{"noise_aug": 0.002, "hop_length": 160, "norm": "batchnorm", "depths": [3, 4, 5, 3]}
Rows from block 11 of a small sound classifier, named by matrix and row number. Rows with one number belong to one channel. Each number is 500 + 25 x the weight over its row's rms, rounded and kept within 0 to 999. All counts start at 0. Numbers have three digits each.
After each channel's rows are labels from the 100 clips, of 14976, where the channel reaches its highest value: "top examples" is what is common among them. Only what is clearly more common there than usual is listed. The data: drum patterns on synthesised drum kits. In brackets: how many of the 100, against the usual share in percent.
# convs0: first width-5 conv (model.blocks.11.convs.0.weight, 432x432x5, each kernel summed), inputs 0-107
# convs1: second width-5 conv (model.blocks.11.convs.1.weight, 432x432x5, transposed, each kernel summed), outputs 0-107

convs0.417:484510494527525495528489519490463496519555477498492490516514519522495501528510515513508471527511518519512520491512462526538461497500553506534497524527486492478546493535510485516476489543514510480482497526487511436530542499491478491511500512560493495501511525496503517500522523507552555496522502491496536530536502536494460510
convs1.417:471477467481503508460459478479480474494489490494479503508481457487461487462471463505502464470504488475518465480459477501474463446530481490480464437499509481473488467498471462473496466490458482491490481465480485453508498485458464464459471483489495484447465514465465483485508463502505504500503481479488493485498482491469468522
top examples: clap (59 vs 24.5); tempo: 100 to 110 bpm (37 vs 10.2); rock beat (34 vs 8.4)

convs0.254:491492458521498464539482501486491495511500470459455481504524486469487525542469492511470454499473480499533511496517456486494535486515526471524497478502435512480566496502563473502447492540521493504517539514472530500504515507475463507463475517518493513471483500505480464459533462506528499494523467467501519539488524525475460497
convs1.254:509465519500482505456438492522487455518505477465465484502512458457502504502472454543524456503508486501534472510480492481476481492532472487441467463463494522471456485514470505503480478466466486494544493479462499475484511484464491494496465491496518501458470522473462479469533463500489514520497487489507514513492505506458492506
top examples: clap (59 vs 24.5); rock beat (55 vs 8.4); tempo: 100 to 110 bpm (30 vs 10.2)

convs0.140:524473487443501507469457463499533460479507470531501505486491505462522487473464468450512498492501479499471496474490501451507432468479476473482505518497483507491449497511466537526539505492482497479501468494526483488506501488493462505503510518525453515484532514503507485493447473450495459468504487461476479488480476449484485482
convs1.140:464481490445508480509518470481489526495507489500500526503441519523526473504522525432510512527500524508497498481519495487544480504461535467520516521521478472530489493479505500500496494520482533459397487529512466451521493475515505476540513528527461512521497476520522528527435542468478480468524525468465475477530482451517514513
top examples: tempo: 70 to 80 bpm (70 vs 10.3); four on the floor (61 vs 8.4); tempo: 80 to 90 bpm (25 vs 9.6)

convs0.90:521478514534465501461455477494493461490505471538469502506552478465477522475486462501498520487455478485487480463510494467491521496487521495489475510484448537492506432499481534544500486483512498518529500538539526492504530513485482497504472503509514510476498496540491482438511461499504510494511466499504455507524490493496469479
convs1.90:497493466477525446481500515488456492479480490489462520488452494535491433470492481500477470483491505500507516483476492499533475490498507502492495487526492473488477472516523494472444454466479533478442512501547498492472464478484458462489477554495524506477484494476491493479527496468457480487505497480480494508529489517515482490
top examples: tempo: 70 to 80 bpm (55 vs 10.3); breakbeat (35 vs 8.5)

convs0.84:447510495511512462508449563474471498497465521486469473523477467525522474493502529502466492527511518519515475515512491498526501526507488469465482457496488459474462487492465519514461492474477486488454499512474504542462480462493507501508506525513507487506497489497501491480485492464509509494529523431478510496454524500520507483
convs1.84:464469485490503538495486494504492499460512507490486469490532469488487507486511466501525463483498472489513468514487477494505484492470503506461494483490522480480492461465484516543490461491458479450490497489514486489469521492474506485506523485501500490490486520498501478493476480481504506484476436553513465511510475487435475473
top examples: clap (53 vs 24.5); rock beat (43 vs 8.4); tempo: 120 to 130 bpm (31 vs 10.2)

convs0.41:505491514482492536522504519481496460488473524487524491529507529515479459525503500483517519492515490510474511541512445506514520475523491479516549491497503443535512497534503505488486526470504544446490486509482481497466489509530509490465507540467505502477539493482510521504498508498489490487449517485512552522518514497488473401
convs1.41:451480484477476492501504472477505511496524536481473481531456489518469494463510492482489469499488519509498475495470474499488464508495485477497477467480506482478498463481487499490511488519477455484462474467459456477518487468484519485511509449483464522488456489491478516490449527472484478487490507466437490504535450478473497507
top examples: clap (54 vs 24.5); rock beat (52 vs 8.4); tempo: 150 to 160 bpm (40 vs 10)

convs0.59:509499548541513493466479529516509463488495482477515507538525475505500497465484487550501495484479513525524464509477486518516523490539498511484493516479480472456474463520458493551463494470487465482513508530524537522527521473498483522521496526533550475486499490530480506493529504489495520504483491482469486514488538510515499467
convs1.59:506494466461519444469478481482485488485482517482471477484462513489482460480455474470475477482483469448475491473461478470506474456485478492498494490497486477473514509497507456456464472512490501514470493471502497498485487484484454480462475528495529484456487479473494476490504454498474496517466478512474505504512461463516465487
top examples: tempo: 70 to 80 bpm (56 vs 10.3); dembow (48 vs 8.6); tempo: 80 to 90 bpm (42 vs 9.6); breakbeat (41 vs 8.5)

convs0.277:515536493428520534465493483492547502500513413525510487491504510489491470514491452447527471521552528482511519523517510455488475508490496481495543454499507486508514484487491530515524470477514541493466490491511518528487498477493499517557520496526403516512531504505506503494414516512508508527497536442453515454486515486464504492
convs1.277:474509466482532467510544534470498535482494411477511478480449499521466483469475469464494519489520505484449514470499474480519502461475471499494500501500496462497499515488511487500462480514496496480461481486488488490504499480485455461494482492514421459472504510486498497539430488496523495483501515511461498495506486470513462495
top examples: tempo: 70 to 80 bpm (47 vs 10.3); rock beat (29 vs 8.4)

convs0.409:507519553507531535531512503503491463505486493505519511517498505481492473508539489517522529518509488533469525535513447505490476494540484514465529517526521482471505508521446504503490520471526523469504471500497500454468471497510500482481486531491502457479532525452517481491522495516527509468472520419469522534513541508472498423
convs1.409:462465480448491500477485465476478488501498519485447491516471489503455473463504503479499447488510509490494466458462485468484451470534471480498486469508513490463472478490460482480497488498456477468475473452464481449512486456475507485476477479489474491479472519481481509476478478485502512498499508505462506495529484487468493510
top examples: tempo: 70 to 80 bpm (53 vs 10.3); rock beat (30 vs 8.4)

convs0.287:521490512422525529494474464501554474492542466506507490487504531463518482509504476463521490516553508499481516522498493446529452475506517466509549515516506475508491512513475516520503507518529525466500470521510498477508536520513485513549528530531441487488561506504503498503445495502496494482503515474505519488474499486479520487
convs1.287:471486479422521484501514468463492496486498461482496485500457504503499466474505520408494508502495507480470487488481482456531482460490496449509507519489490459493482499487494445483492489518488494462441476488475475466520483464497495466497507478521446448498490470478506515508433500482502484469507522499446470467503485462486512505
top examples: tempo: 70 to 80 bpm (55 vs 10.3); dembow (36 vs 8.6)

convs0.323:501503527476488491468494496501527489498486461519479507502537465483474461502481462461495509502516506489482510517517496475468522483469475492472516444467488502497520478460474522525523473461504529496481493501516518507449476500475519504516506496486452494482500481493513483477465505509486489497500522391468497494474529455471497478
convs1.323:498472490462507496494536532497485509465488453486510489478458522528476429464494474476512490486527501492454516476511490471521510477488486483494515504517493475484485489495475518518452446476504525461446468501527500447464492499456457460509482540511473457476560503483507486514465502497505495480512508531501515506523522501508457472
top examples: tempo: 70 to 80 bpm (82 vs 10.3); four on the floor (25 vs 8.4)